{"arch": "preact_resnet", "targets": ["defect"], "channel_attention": "se", "avg_pool_shortcut": false, "am_softmax_margin": 0.2, "am_softmax_scale": 30, "residual_init": "zero_last", "learning_rate": 0.0049, "batch_size": 256, "weight_decay": 0.07}
Rows from block 3, named by matrix and row number. Rows with one number belong to one channel. Each number is 50 + 12 x the weight over its row's rms, rounded and kept within 0 to 99. All counts start at 0. After the name is the row's rms in percent of the matrix's.
# convs0: first 3x3 conv (model.blocks.3.convs.0.weight, 128x128x3x3), inputs 14-20, a 3x3 kernel for each
# convs1: second 3x3 conv (model.blocks.3.convs.1.weight, 128x128x3x3, transposed), outputs 14-20, a 3x3 kernel for each
convs0.41 096:57 62 64 52 36 56 44 33 49 34 40 42 28 31 45 27 26 40 62 61 65 62 63 67 64 67 68 62 73 72 44 30 59 40 36 50 53 38 37 49 34 48 41 42 46 49 47 67 48 50 59 57 64 75 40 45 50 26 42 49 38 47 46
convs1.41 094:59 52 35 63 63 40 60 63 29 70 63 52 70 62 50 57 65 52 23 22 24 26 28 26 39 33 28 57 58 60 54 59 62 56 61 61 51 48 51 54 65 65 56 64 68 43 40 55 39 49 52 52 69 76 42 35 39 46 36 39 42 42 42
convs0.42 098:32 32 33 31 37 32 41 44 30 38 31 41 49 47 51 65 73 76 42 38 32 48 42 39 52 53 42 51 42 30 60 62 52 51 67 50 32 40 46 30 46 53 41 53 52 19 29 27 30 40 41 56 43 40 56 57 57 49 55 53 50 55 48
convs1.42 116:41 37 51 36 33 37 31 31 33 42 45 54 51 38 46 49 34 34 60 54 48 48 46 44 39 39 46 44 48 54 50 45 46 45 42 40 53 53 60 54 49 57 59 45 54 61 57 50 48 41 36 40 41 26 37 49 56 52 43 45 53 37 40
convs0.43 098:23 47 45 33 31 45 35 42 48 37 36 35 41 36 38 45 41 36 73 47 47 71 59 54 65 64 52 35 59 70 35 40 57 43 48 54 47 43 57 55 36 52 60 39 54 43 65 42 39 71 56 43 64 43 44 38 33 34 35 35 35 36 37
convs1.43 087:33 46 48 45 46 37 63 42 42 48 49 67 54 51 53 47 51 40 51 51 49 47 48 52 51 42 50 47 45 50 41 37 36 39 42 32 36 51 42 40 54 32 36 60 26 44 63 58 49 44 59 34 46 71 49 45 60 40 39 46 42 48 47
convs0.44 099:35 58 61 41 44 45 59 42 46 44 48 39 49 46 38 44 50 46 43 46 50 34 41 40 30 32 33 47 43 50 53 54 38 51 52 54 37 40 38 42 42 41 38 25 33 61 53 55 56 49 52 69 69 55 39 46 30 52 64 58 49 57 65
convs1.44 102:36 47 56 43 55 56 47 55 55 50 37 60 40 24 41 52 48 49 50 49 50 49 50 52 56 60 56 59 53 52 57 53 51 51 47 46 43 31 34 51 29 22 59 43 30 43 39 54 21 42 32 40 53 59 46 49 52 50 45 56 32 46 53
convs0.45 108:52 63 58 41 39 42 39 21 26 42 51 57 41 45 50 43 33 31 54 57 48 67 62 53 62 71 61 67 86 80 35 39 46 30 26 33 49 63 56 38 46 49 43 42 38 31 46 50 41 25 29 51 37 32 53 59 49 55 54 43 54 45 48
convs1.45 115:45 31 37 54 52 57 44 44 49 56 48 46 60 56 56 62 63 69 52 51 50 50 53 52 45 44 40 54 54 41 53 58 48 44 51 44 59 62 47 48 45 43 56 65 67 27 46 54 41 56 69 26 42 62 44 48 44 34 36 45 42 51 46
convs0.46 100:41 59 53 40 50 50 48 20 36 40 51 53 40 45 52 29 21 26 56 50 51 47 46 50 57 54 46 38 66 73 39 46 52 46 35 39 43 40 33 54 64 49 47 52 57 32 33 61 52 45 53 57 60 54 47 63 55 44 59 50 36 39 41
convs1.46 096:52 40 43 64 60 49 57 63 35 43 30 32 62 56 43 64 71 54 46 51 47 52 53 53 51 52 53 54 51 53 59 64 51 56 62 57 55 43 47 43 56 55 41 44 51 21 45 47 42 42 76 49 48 73 28 34 44 46 48 52 49 56 52
convs0.47 107:55 34 21 54 26 28 49 55 62 47 46 47 51 55 56 43 49 54 51 50 37 50 54 43 50 54 41 47 48 48 51 50 46 21 25 49 32 21 35 27 19 47 52 62 67 50 37 47 42 47 57 45 43 56 48 58 42 42 48 44 35 39 53
convs1.47 101:71 61 54 69 48 43 47 39 45 65 61 45 75 66 49 48 39 43 50 56 57 50 59 61 48 55 56 54 59 55 65 57 52 63 51 50 63 63 60 64 57 54 57 54 54 23 31 52 31 21 31 23 21 29 51 45 59 49 46 56 42 40 47
convs0.48 096:44 56 52 30 53 41 42 48 42 41 40 53 59 60 54 66 82 80 28 27 42 28 33 51 47 45 53 53 52 36 50 60 39 58 58 50 57 63 46 59 66 48 55 58 50 25 39 39 42 48 47 46 44 46 58 49 35 63 55 40 61 53 39
convs1.48 123:35 35 33 38 39 40 35 38 31 46 46 55 54 54 60 57 56 59 54 51 45 42 42 39 33 33 34 55 48 49 45 44 43 44 39 40 59 45 60 54 46 61 52 47 60 53 56 60 42 41 46 33 35 27 37 29 35 43 40 40 36 40 39
convs0.49 097:51 57 48 47 52 49 55 60 50 61 61 47 51 54 44 51 53 43 51 52 61 48 58 62 46 45 48 60 58 50 34 52 60 44 47 46 36 47 43 41 50 46 43 43 40 44 64 54 56 49 44 60 73 60 56 57 59 45 56 54 49 50 50
convs1.49 105:49 55 67 40 47 52 45 51 46 41 51 59 35 47 60 43 43 55 48 46 45 47 48 46 48 50 48 59 55 52 58 61 50 67 67 67 58 54 56 53 46 57 54 47 63 40 12 21 49 36 39 58 75 63 52 63 47 57 61 33 48 35 32
convs0.50 098:45 43 37 55 46 36 66 48 29 53 50 38 56 48 32 60 50 31 54 47 52 58 54 50 52 48 48 54 48 28 56 44 46 67 53 38 41 40 36 46 44 39 57 40 30 48 53 45 60 67 57 44 47 57 67 40 45 63 55 55 68 54 46
convs1.50 094:39 65 62 42 53 39 46 49 33 20 41 57 15 34 52 33 41 53 50 57 55 48 51 52 44 44 47 42 55 48 43 60 51 47 50 46 63 56 41 36 27 38 31 33 46 46 64 58 39 56 47 37 40 30 34 50 51 28 33 42 37 31 44
convs0.51 101:60 62 63 50 51 59 53 52 57 29 38 45 35 32 48 30 32 42 54 48 46 58 58 61 49 49 57 41 51 58 40 46 62 45 51 55 48 54 53 38 47 63 46 54 61 62 59 64 43 53 55 24 54 53 42 60 62 47 60 58 56 61 53
convs1.51 104:53 48 42 46 47 38 53 49 39 55 45 39 54 40 19 50 29 15 49 54 51 45 58 62 46 56 64 49 58 52 48 59 45 39 42 39 48 42 33 44 47 32 41 44 34 34 56 51 35 65 72 00 42 65 42 47 56 52 54 55 50 49 47
convs0.52 109:66 48 52 66 25 40 70 30 44 53 35 33 59 35 22 58 33 26 50 52 52 51 51 55 53 59 61 67 52 56 61 36 54 59 36 46 63 51 58 57 37 58 61 41 59 28 44 56 35 61 63 38 68 68 31 21 56 30 24 47 41 33 24
convs1.52 110:27 46 47 39 51 50 52 60 51 32 29 42 31 29 42 41 41 43 50 53 57 49 56 55 45 52 57 37 49 55 27 51 45 38 50 41 22 15 26 15 13 21 00 19 27 77 60 62 62 64 66 36 38 64 46 43 49 37 48 53 36 51 58
convs0.53 098:29 48 58 57 47 45 62 54 43 38 32 36 52 39 36 52 55 49 79 69 66 68 71 69 51 56 62 20 49 57 36 50 56 46 45 50 37 46 56 50 40 60 61 55 64 49 52 38 36 54 65 62 64 65 46 33 41 61 57 31 58 51 38
convs1.53 089:69 65 52 56 56 50 52 46 68 54 44 39 57 41 37 31 13 17 45 44 43 43 50 59 43 54 63 54 52 44 57 57 36 59 52 51 26 21 33 38 24 22 34 35 22 36 29 48 33 49 60 25 43 58 45 43 47 51 55 59 49 34 42
convs0.54 102:38 40 53 48 30 39 61 36 62 42 49 41 40 43 47 61 65 62 44 41 45 32 39 49 44 43 50 62 49 51 58 35 38 65 51 47 32 39 37 31 32 36 45 37 40 34 47 41 63 72 50 69 64 46 64 64 56 68 65 55 69 65 62
convs1.54 108:47 48 31 34 47 21 33 27 11 49 62 55 59 65 47 64 64 29 49 58 60 50 58 62 46 50 53 57 48 55 57 52 55 50 51 46 63 65 68 67 64 64 66 66 63 38 61 58 48 70 57 43 37 36 52 48 52 61 56 52 54 52 48
convs0.55 091:35 43 49 38 43 49 54 58 69 54 44 36 49 46 40 41 44 44 44 45 54 27 35 38 30 33 33 44 60 59 38 51 64 71 68 67 49 48 51 37 39 32 43 46 41 69 64 57 62 57 49 72 65 46 50 50 36 39 47 40 28 38 36
convs1.55 088:27 30 37 48 53 39 45 47 40 38 46 46 40 60 59 39 52 47 56 56 51 58 64 54 66 58 55 58 54 57 50 57 52 41 45 49 33 41 29 34 52 52 35 37 47 37 58 59 51 36 43 65 29 35 58 47 49 43 44 46 37 42 39
convs0.56 103:59 51 45 60 33 53 67 46 59 55 36 25 58 34 29 56 36 32 55 55 74 49 62 71 50 55 56 61 51 57 53 56 64 56 34 54 56 47 44 50 45 55 61 61 66 38 40 40 57 57 43 57 61 48 42 46 55 42 36 58 44 29 42
convs1.56 105:45 59 44 43 65 61 42 62 59 39 34 46 28 33 53 25 41 45 64 53 58 63 52 56 60 56 58 53 55 43 59 52 44 49 57 43 59 58 52 37 43 35 24 39 28 46 50 67 38 61 57 45 35 33 50 59 57 44 46 53 48 49 51
convs0.57 103:44 64 50 43 69 65 35 49 59 44 42 54 47 48 55 41 45 51 56 46 44 65 48 46 69 55 48 45 61 40 46 67 48 19 42 51 36 40 44 37 49 53 40 43 52 51 29 41 29 42 36 43 51 45 52 48 53 59 52 50 59 53 65
convs1.57 103:63 47 46 55 43 46 41 38 35 49 62 62 58 61 65 53 44 50 51 48 46 42 42 45 36 39 49 54 59 55 59 63 58 70 59 57 45 59 73 53 57 70 60 49 56 63 55 45 56 56 51 36 42 40 34 55 51 38 59 43 44 45 35
convs0.58 097:25 37 44 51 56 44 54 42 25 51 43 58 46 48 53 48 49 39 48 43 42 51 41 51 45 42 59 36 34 52 61 65 40 59 52 30 31 47 41 47 53 30 52 40 52 46 44 28 65 36 28 59 57 35 47 48 44 55 56 24 49 41 40
convs1.58 096:40 70 68 60 60 77 56 62 69 46 63 74 59 70 94 60 64 75 55 53 52 52 51 49 49 44 43 48 56 60 58 62 65 55 53 41 60 38 62 52 59 77 57 61 71 69 60 37 37 22 37 51 37 34 53 58 62 55 58 76 48 40 52
convs0.59 091:48 47 46 52 36 47 53 58 64 38 28 38 56 32 36 51 45 47 54 48 51 50 56 52 42 47 59 35 49 60 52 46 41 53 58 67 33 33 30 30 27 52 51 56 62 49 40 45 41 57 56 20 30 50 34 34 46 47 38 40 55 56 59
convs1.59 094:43 50 41 59 56 57 50 37 40 50 47 42 57 55 45 47 37 45 51 50 48 49 50 55 55 53 52 53 56 49 54 58 57 45 38 45 41 38 33 32 43 28 25 28 28 72 71 72 41 53 68 12 26 38 59 67 55 52 65 60 54 57 52
convs0.60 102:42 25 30 55 37 29 63 67 55 57 54 50 49 46 43 50 47 43 50 51 68 58 58 63 49 51 49 40 26 30 47 26 27 67 44 42 33 25 27 51 33 33 60 61 60 39 36 46 30 37 39 44 33 31 42 36 55 52 34 45 53 45 52
convs1.60 087:44 43 37 45 47 48 32 45 49 45 56 55 48 47 55 42 37 56 50 58 61 59 59 65 64 63 64 47 45 43 47 47 46 47 45 43 53 65 65 49 44 34 48 36 40 52 61 77 44 45 45 42 23 40 50 55 57 41 48 45 41 44 54
convs0.61 099:57 64 64 59 44 61 34 40 44 28 29 41 24 15 29 25 15 26 47 33 43 53 39 49 54 43 60 52 69 63 56 40 61 49 47 46 35 47 52 38 45 55 38 40 52 48 44 29 29 53 47 47 56 66 49 48 58 56 53 58 59 51 50
convs1.61 092:29 26 15 35 27 16 48 24 20 55 38 45 55 42 42 62 47 36 44 46 48 44 47 51 45 45 49 63 56 52 58 63 53 52 58 47 65 56 58 62 58 50 59 64 45 54 63 41 59 71 57 56 69 59 43 40 55 40 38 46 47 40 42
convs0.62 108:34 44 36 39 39 31 39 42 33 32 36 39 32 37 34 34 39 32 56 40 49 59 43 57 50 42 55 37 54 52 43 45 44 46 44 33 37 50 57 51 54 49 38 43 39 72 52 61 60 44 56 53 46 49 44 49 52 36 47 46 43 51 54
convs1.62 104:52 39 78 54 55 84 42 63 70 43 32 43 38 31 38 50 35 41 66 64 60 67 63 60 61 59 52 60 75 62 53 71 62 58 62 60 36 39 47 27 22 32 53 39 36 66 64 54 63 60 61 68 59 61 51 50 43 52 49 45 52 56 51
convs0.63 097:52 49 41 34 43 47 39 61 41 42 49 55 54 60 54 57 54 45 38 45 39 40 38 32 37 35 30 48 31 38 49 45 44 37 54 45 41 42 35 26 48 51 42 58 38 53 34 40 54 36 26 67 61 46 43 48 48 43 51 56 42 65 49
convs1.63 093:45 52 57 35 69 42 56 70 51 43 50 53 54 70 59 46 67 33 52 51 50 53 50 45 49 48 52 55 56 63 57 61 54 53 48 50 53 49 49 45 61 47 48 60 39 39 43 53 40 38 35 58 29 35 55 54 51 54 60 40 51 58 45
convs0.64 101:49 37 44 53 43 46 52 45 32 67 73 66 79 73 62 83 74 63 39 45 63 44 50 64 50 55 66 57 45 36 60 51 29 60 53 26 54 53 38 53 52 46 48 42 46 44 34 27 55 35 26 57 40 49 61 44 38 58 39 41 61 47 44
convs1.64 096:42 63 55 45 48 40 39 38 52 58 51 66 42 42 55 48 53 59 47 48 41 44 46 39 37 41 37 52 65 51 47 47 41 46 42 42 76 35 48 61 26 39 67 45 55 55 40 45 44 32 31 38 26 32 26 40 48 27 42 57 27 46 55
convs0.65 103:31 48 50 44 57 48 55 63 34 58 59 59 72 72 68 78 86 74 17 19 35 16 21 37 30 35 35 57 66 48 59 64 43 62 67 36 40 54 35 50 52 32 45 50 33 37 36 52 55 46 47 64 51 42 55 43 30 57 43 30 53 43 30
convs1.65 106:58 53 42 43 40 47 32 39 41 50 54 59 42 51 52 52 50 49 46 53 50 42 46 44 35 38 38 44 53 54 49 45 47 52 40 38 57 39 56 51 44 56 63 63 67 52 62 53 56 61 48 37 40 18 36 45 45 34 46 51 40 48 45
convs0.66 104:30 31 20 42 31 32 57 62 67 42 38 42 44 38 36 41 43 44 45 44 41 52 51 43 49 48 46 35 38 25 36 24 28 42 43 57 30 31 33 35 38 48 60 64 68 37 35 53 44 39 42 47 37 48 50 47 41 49 41 55 53 50 61
convs1.66 105:53 48 43 49 41 42 17 36 51 60 56 49 59 54 44 29 24 44 59 57 56 63 61 60 63 65 60 52 48 48 52 45 52 43 32 36 59 60 56 45 38 43 48 37 45 58 64 72 44 33 38 43 13 19 62 62 59 52 52 46 49 52 53
convs0.67 107:50 24 28 54 44 32 43 55 57 53 52 45 52 48 42 42 47 46 48 47 55 47 48 52 42 48 49 54 26 30 60 29 20 51 64 64 45 31 21 56 47 45 44 46 52 30 18 18 32 21 18 49 30 27 38 41 59 50 42 52 58 52 56
convs1.67 109:49 56 44 59 49 50 38 38 45 58 65 72 45 51 65 38 48 65 43 46 35 43 43 42 49 51 46 46 50 45 51 45 54 32 35 45 70 75 67 52 45 52 51 41 48 61 67 83 45 48 70 29 44 50 29 46 51 25 42 52 33 39 44
convs0.68 099:53 59 54 43 55 55 37 38 43 60 63 56 58 64 54 44 36 33 32 40 38 33 41 50 36 35 37 62 59 58 45 57 57 51 50 45 39 38 41 44 57 60 41 48 57 44 59 72 61 60 65 65 55 53 54 42 44 43 56 60 48 45 38
convs1.68 091:43 36 35 40 34 36 35 41 30 45 41 34 54 55 53 59 68 53 49 55 52 55 56 48 55 55 47 53 46 47 48 51 49 63 60 51 58 59 61 53 47 55 47 43 29 50 55 49 53 39 44 63 43 57 38 39 41 48 42 43 46 41 53
convs0.69 094:59 43 34 49 38 49 60 53 62 37 30 45 47 46 58 46 38 45 40 48 47 44 43 40 37 49 34 53 44 44 47 53 54 42 42 62 46 38 43 36 35 56 39 50 52 54 34 32 59 25 34 63 46 46 50 45 38 45 59 57 49 71 68
convs1.69 090:49 37 22 65 59 38 61 56 37 61 44 25 68 51 25 68 54 42 44 48 47 44 43 46 46 41 47 43 50 48 48 54 49 49 47 56 40 56 58 47 40 44 44 29 30 36 62 80 34 39 82 36 21 59 51 54 53 50 41 48 50 44 50
convs0.70 097:47 49 46 46 53 45 46 48 52 45 46 42 45 43 30 34 23 19 56 57 55 57 60 65 61 66 68 53 54 48 46 43 32 46 41 39 49 45 34 52 56 44 45 54 51 49 44 65 43 30 53 64 52 63 42 48 50 34 54 56 41 56 41
convs1.70 098:65 61 52 66 67 44 75 81 37 54 53 52 63 65 52 68 72 52 22 31 37 26 30 31 34 30 30 37 39 48 42 53 58 51 57 55 46 49 53 57 64 55 54 54 59 44 68 62 24 40 55 36 42 58 36 45 43 46 45 44 49 44 47
convs0.71 104:61 47 39 59 19 36 65 18 35 54 39 29 59 29 18 57 28 21 54 52 71 45 54 66 54 65 71 60 50 52 60 33 51 58 25 43 73 66 61 64 50 61 68 52 59 38 42 37 39 47 49 32 62 64 34 37 46 32 33 42 41 33 19
convs1.71 097:32 36 43 41 55 54 43 71 58 27 23 39 29 24 52 38 46 55 57 53 63 52 54 61 51 49 59 31 43 47 25 50 45 38 51 43 32 30 28 18 18 24 13 26 29 72 59 57 61 59 58 55 45 50 47 47 47 27 46 53 25 55 58
convs0.72 100:52 56 53 45 49 61 57 44 38 53 63 62 47 45 56 41 35 34 41 30 35 49 44 46 45 44 40 52 65 52 43 47 55 54 57 35 39 42 43 57 59 62 54 60 65 45 40 50 64 80 48 60 68 51 48 65 41 37 54 47 38 47 50
convs1.72 095:34 39 33 35 31 38 47 51 52 46 37 33 67 54 37 65 54 38 53 55 53 55 55 52 48 43 39 43 40 47 55 50 53 65 56 53 45 54 57 34 37 42 25 21 20 42 43 48 48 61 79 39 48 73 62 46 38 50 41 37 54 45 44
convs0.73 099:34 50 50 37 47 52 44 52 46 39 37 36 31 41 34 35 41 29 60 56 70 55 52 59 58 59 59 50 57 55 44 62 47 56 62 48 39 53 52 32 49 49 33 39 37 73 51 60 58 36 50 48 49 57 40 37 33 31 34 24 42 47 29
convs1.73 090:54 46 61 42 48 54 37 47 51 61 55 59 40 40 39 51 39 45 43 44 43 40 43 49 34 42 47 63 63 57 58 60 56 53 52 50 39 35 45 36 39 47 51 48 59 61 31 37 60 49 48 60 52 60 33 43 40 33 49 42 44 45 46
convs0.74 103:47 32 43 39 36 41 43 31 39 53 49 57 56 53 58 92 87 78 39 37 41 36 36 48 28 33 46 41 15 36 47 30 32 62 51 36 50 39 40 50 53 34 51 48 44 46 44 38 45 25 38 56 25 29 56 50 45 61 50 40 71 47 24
convs1.74 120:46 33 41 31 39 39 39 36 32 57 51 52 55 49 44 47 42 33 47 48 41 36 40 40 34 38 39 52 45 41 57 50 44 53 44 35 55 42 49 57 56 53 71 59 61 60 63 51 37 36 38 47 39 41 32 39 42 33 48 41 32 35 32
convs0.75 096:46 57 59 39 60 52 46 57 42 45 46 51 62 71 67 71 84 72 41 36 35 44 43 50 48 52 52 49 54 46 57 66 44 56 67 41 40 49 41 47 65 44 44 57 46 27 29 31 52 50 46 47 30 28 55 57 58 69 63 62 67 61 58
convs1.75 110:50 38 43 46 47 48 38 37 25 57 59 63 58 57 60 57 50 47 43 41 32 36 35 30 34 31 33 54 54 59 54 47 48 52 37 37 54 53 70 47 57 69 59 51 59 63 61 63 53 38 48 38 25 24 36 37 41 34 35 37 25 26 23
convs0.76 098:54 46 51 48 51 46 40 46 48 31 32 38 43 46 46 55 53 52 55 49 44 49 40 45 51 45 52 67 52 67 58 54 40 65 66 52 33 48 59 22 31 50 29 36 61 41 63 82 24 39 69 48 44 61 41 37 32 31 39 44 33 34 44
convs1.76 093:58 47 49 44 32 28 38 34 28 71 51 55 54 26 26 46 33 25 43 43 45 47 46 47 52 49 51 51 52 56 53 55 53 53 57 46 56 36 48 64 43 41 64 48 51 64 54 48 55 49 49 57 47 42 33 28 46 40 23 35 47 36 40
convs0.77 104:49 55 31 46 49 33 48 41 40 58 59 49 52 56 54 51 54 59 43 48 62 44 51 52 43 58 49 43 36 38 45 39 45 44 31 40 48 47 43 40 50 44 40 40 33 40 61 58 53 56 64 53 48 64 42 54 64 48 55 69 50 54 62
convs1.77 099:58 58 52 63 68 57 64 75 65 36 47 49 50 57 60 52 70 66 37 40 39 39 40 37 39 38 34 48 48 51 48 49 55 45 46 53 33 51 47 28 43 41 35 58 49 30 26 35 26 17 30 37 32 46 36 36 28 40 39 36 41 47 41
convs0.78 094:47 45 39 47 46 38 62 46 44 50 58 60 60 66 62 53 54 45 34 31 38 25 31 41 25 38 37 52 36 32 49 42 42 62 32 29 40 41 47 48 45 35 58 50 33 46 42 61 43 41 60 68 56 54 48 64 68 47 59 64 44 59 48
convs1.78 092:66 72 60 72 62 47 73 68 45 42 47 55 59 55 54 73 61 53 38 50 50 41 46 48 41 46 48 48 42 47 55 59 53 51 62 59 53 43 56 51 44 56 54 35 52 24 42 40 20 44 50 30 42 59 51 50 51 48 42 50 45 34 50
convs0.79 108:41 40 33 43 49 45 41 47 42 42 22 26 31 22 24 33 30 31 53 58 53 52 54 49 51 56 51 47 43 52 46 54 60 49 49 55 25 31 32 33 39 35 37 33 33 60 56 77 51 55 73 46 52 72 48 30 25 39 29 27 41 31 36
convs1.79 108:51 59 68 51 52 62 53 60 64 39 31 45 23 10 26 32 26 41 56 56 56 59 60 58 56 58 55 39 41 31 47 44 37 47 46 42 42 22 24 25 07 01 23 11 13 57 42 25 59 42 34 59 39 40 50 54 65 46 47 59 51 52 64
convs0.80 101:65 38 29 65 29 23 67 54 36 46 30 24 51 37 32 52 53 53 47 51 49 54 60 55 53 56 54 67 44 42 60 38 43 60 58 50 52 50 61 52 32 44 56 40 29 37 68 73 29 58 54 34 29 29 55 46 54 51 51 52 46 54 55
convs1.80 103:40 55 45 43 57 55 49 42 43 49 53 43 28 44 49 36 46 46 50 49 55 52 57 63 53 56 64 44 52 62 43 63 69 50 65 63 37 38 47 30 33 43 44 48 42 33 40 58 42 48 67 58 58 65 54 55 45 41 55 58 41 52 54
convs0.81 098:38 50 38 49 59 35 56 67 28 51 57 69 45 55 57 46 55 43 29 40 48 39 44 51 44 45 57 42 50 42 50 62 47 49 64 26 44 51 37 51 56 38 63 67 40 60 45 51 75 61 50 67 73 62 50 47 47 56 48 42 49 42 36
convs1.81 093:51 63 66 60 63 62 41 48 41 29 61 81 53 77 94 43 54 73 42 53 58 39 45 49 42 39 44 49 51 48 53 56 62 58 54 46 46 31 58 40 45 52 35 49 50 49 55 47 55 54 33 52 36 15 42 55 56 36 52 59 25 41 54
convs0.82 087:49 68 65 35 38 45 19 19 26 43 55 53 38 44 49 32 33 40 56 50 47 54 48 54 59 64 59 62 92 70 41 40 52 34 40 44 59 64 57 39 44 50 33 35 33 42 38 42 42 37 27 44 48 35 55 58 41 49 51 50 43 46 48
convs1.82 081:36 19 17 54 46 47 38 36 46 45 41 35 58 54 48 54 60 53 50 50 46 52 53 43 58 51 39 57 61 53 53 58 51 43 48 42 54 56 32 40 44 35 41 59 55 35 41 46 36 45 45 34 31 55 56 58 50 36 42 52 44 46 43
convs0.83 101:34 55 77 41 42 47 58 41 46 43 40 54 42 42 49 53 50 49 51 45 51 50 44 53 53 39 63 41 51 66 44 38 50 66 50 39 36 53 65 38 45 50 47 47 41 58 63 34 49 52 37 40 36 57 46 54 65 55 53 64 56 47 45
convs1.83 103:50 53 61 55 57 73 50 47 35 67 79 74 59 61 69 53 49 44 45 51 47 42 47 53 41 42 45 56 54 60 59 62 59 63 67 58 74 66 63 64 69 72 79 73 70 32 41 32 27 73 46 55 92 86 40 56 62 39 48 58 47 41 43
convs0.84 100:67 44 39 52 40 35 58 43 43 52 57 57 60 60 54 69 67 59 34 22 23 20 19 20 25 21 18 74 58 45 53 44 43 45 50 55 40 43 36 41 49 44 54 45 45 46 50 45 38 44 54 51 50 55 63 55 52 53 60 57 49 60 57
convs1.84 092:82 89 61 81 79 58 77 68 43 66 60 48 62 67 53 60 57 47 50 47 51 43 44 50 48 46 53 55 53 45 50 56 57 51 58 57 78 61 55 71 69 58 57 56 53 04 17 53 14 27 56 38 45 66 47 44 38 48 45 33 55 45 31
convs0.85 099:49 51 39 45 50 44 51 54 49 55 62 52 59 54 43 47 47 41 56 57 70 51 57 70 53 62 75 62 59 37 57 47 46 59 28 47 51 49 41 56 43 45 57 49 48 51 52 49 55 47 51 51 43 42 43 45 45 40 51 61 37 45 53
convs1.85 100:65 63 57 59 81 67 55 58 47 46 38 44 45 46 55 42 47 58 58 54 51 60 58 56 57 53 50 49 63 60 50 74 54 48 60 42 64 54 43 64 46 34 52 36 50 44 52 42 63 66 44 48 42 30 44 37 52 36 37 50 40 41 48
convs0.86 102:58 41 47 53 33 39 60 51 33 46 43 47 57 46 42 59 47 39 57 63 73 46 56 68 44 51 54 62 42 49 54 48 49 61 35 45 52 41 41 59 38 35 73 47 35 55 43 58 49 33 49 56 58 60 49 50 52 63 68 61 63 67 68
convs1.86 097:49 72 64 32 51 48 28 42 58 53 53 65 40 49 62 40 35 42 50 46 46 56 52 44 66 56 45 61 62 52 51 60 47 40 58 46 39 27 32 48 46 30 53 42 24 34 32 36 43 50 46 46 56 56 44 54 47 43 50 54 44 55 53
convs0.87 105:57 45 35 58 26 30 56 49 37 57 54 52 72 61 52 78 81 77 29 30 24 22 48 38 09 36 41 51 29 41 41 37 53 42 43 52 43 42 35 53 38 46 61 54 50 42 56 49 26 63 55 19 57 48 60 61 52 54 70 61 56 68 60
convs1.87 105:74 66 60 57 57 53 46 44 72 52 52 59 55 53 63 46 34 44 55 48 46 57 50 52 58 53 51 69 56 49 63 54 46 66 59 53 53 43 67 58 50 66 63 63 55 37 25 41 17 22 43 04 24 60 51 47 44 53 48 40 64 49 37
convs0.88 100:48 82 65 32 61 82 40 39 67 21 46 46 15 35 49 10 27 39 63 56 53 68 61 47 60 69 58 38 78 61 35 54 76 34 34 60 54 59 50 40 59 64 33 45 51 29 22 52 51 37 33 38 52 43 41 55 54 33 58 61 33 56 58
convs1.88 107:52 50 49 62 67 47 57 59 35 64 57 47 71 62 32 65 61 41 57 62 58 57 59 55 55 51 44 54 65 47 52 68 58 31 50 56 42 57 53 46 54 45 36 47 37 17 73 52 18 69 82 33 44 66 51 57 55 60 53 53 64 55 47
convs0.89 099:60 66 62 53 38 44 56 61 47 38 51 57 54 55 62 66 75 68 58 64 68 50 57 59 44 40 53 50 50 51 50 39 59 51 53 56 37 49 51 40 39 53 49 51 60 33 33 44 45 56 61 38 42 57 32 29 36 28 32 37 40 36 46
convs1.89 107:61 65 51 46 49 51 43 47 41 64 65 50 62 69 64 46 40 40 38 34 38 41 35 40 47 48 52 64 54 59 53 46 49 54 54 62 55 36 53 42 44 52 44 46 48 41 23 49 29 28 38 12 29 53 58 50 52 46 36 46 32 34 34
convs0.90 107:36 29 40 43 50 51 60 54 43 41 44 49 46 51 53 54 60 57 51 39 41 47 44 48 57 40 38 39 37 46 46 48 53 69 65 50 33 38 44 45 56 49 42 42 29 29 21 35 40 29 19 42 25 06 56 44 52 47 52 53 55 50 38
convs1.90 109:48 49 51 42 67 53 40 40 26 61 73 67 65 70 61 68 64 50 50 49 47 45 49 48 51 52 51 54 60 56 58 64 53 49 44 36 62 77 76 51 60 52 62 59 57 49 43 54 39 38 37 44 43 50 42 50 43 48 57 42 52 52 44
convs0.91 098:55 48 43 46 27 53 51 34 56 44 43 46 44 41 52 31 21 35 62 59 58 59 53 53 63 69 65 48 63 63 36 42 64 29 29 58 59 59 62 46 44 59 56 48 58 24 37 57 49 35 45 65 51 45 56 49 46 52 51 52 46 54 60
convs1.91 103:50 41 44 54 51 48 44 54 40 48 43 51 52 47 48 48 60 55 54 60 60 53 57 58 55 50 51 49 52 50 43 53 48 35 38 41 28 62 64 21 49 52 27 43 42 28 58 72 36 41 77 55 37 66 41 59 55 47 43 56 41 36 43
convs0.92 104:41 36 40 49 40 54 43 42 56 54 46 53 49 46 53 46 43 54 59 53 59 53 49 52 52 46 48 50 52 55 48 50 65 60 58 66 34 27 32 39 37 44 38 40 46 31 31 49 40 35 36 53 52 55 46 51 52 46 49 48 44 43 50
convs1.92 101:41 35 43 39 33 34 46 40 49 53 30 38 48 26 36 55 38 46 40 41 43 43 44 45 41 42 42 49 41 35 48 44 40 45 45 39 60 53 53 59 42 43 67 51 50 65 61 48 66 60 47 58 55 40 39 39 47 45 38 44 48 41 46
convs0.93 097:71 60 49 62 24 35 53 29 48 60 54 51 60 34 34 51 28 42 43 44 65 40 56 69 44 58 66 73 70 62 51 30 42 38 25 49 64 52 45 54 37 42 48 39 51 43 37 42 51 39 38 48 35 32 47 54 55 40 41 44 29 37 37
convs1.93 094:22 49 49 40 59 66 52 56 51 38 43 54 30 34 57 49 44 50 67 64 56 59 59 56 52 54 53 54 45 48 46 54 52 52 52 42 41 48 47 41 37 42 49 40 54 76 53 27 73 68 49 47 53 47 51 53 52 43 51 55 50 59 60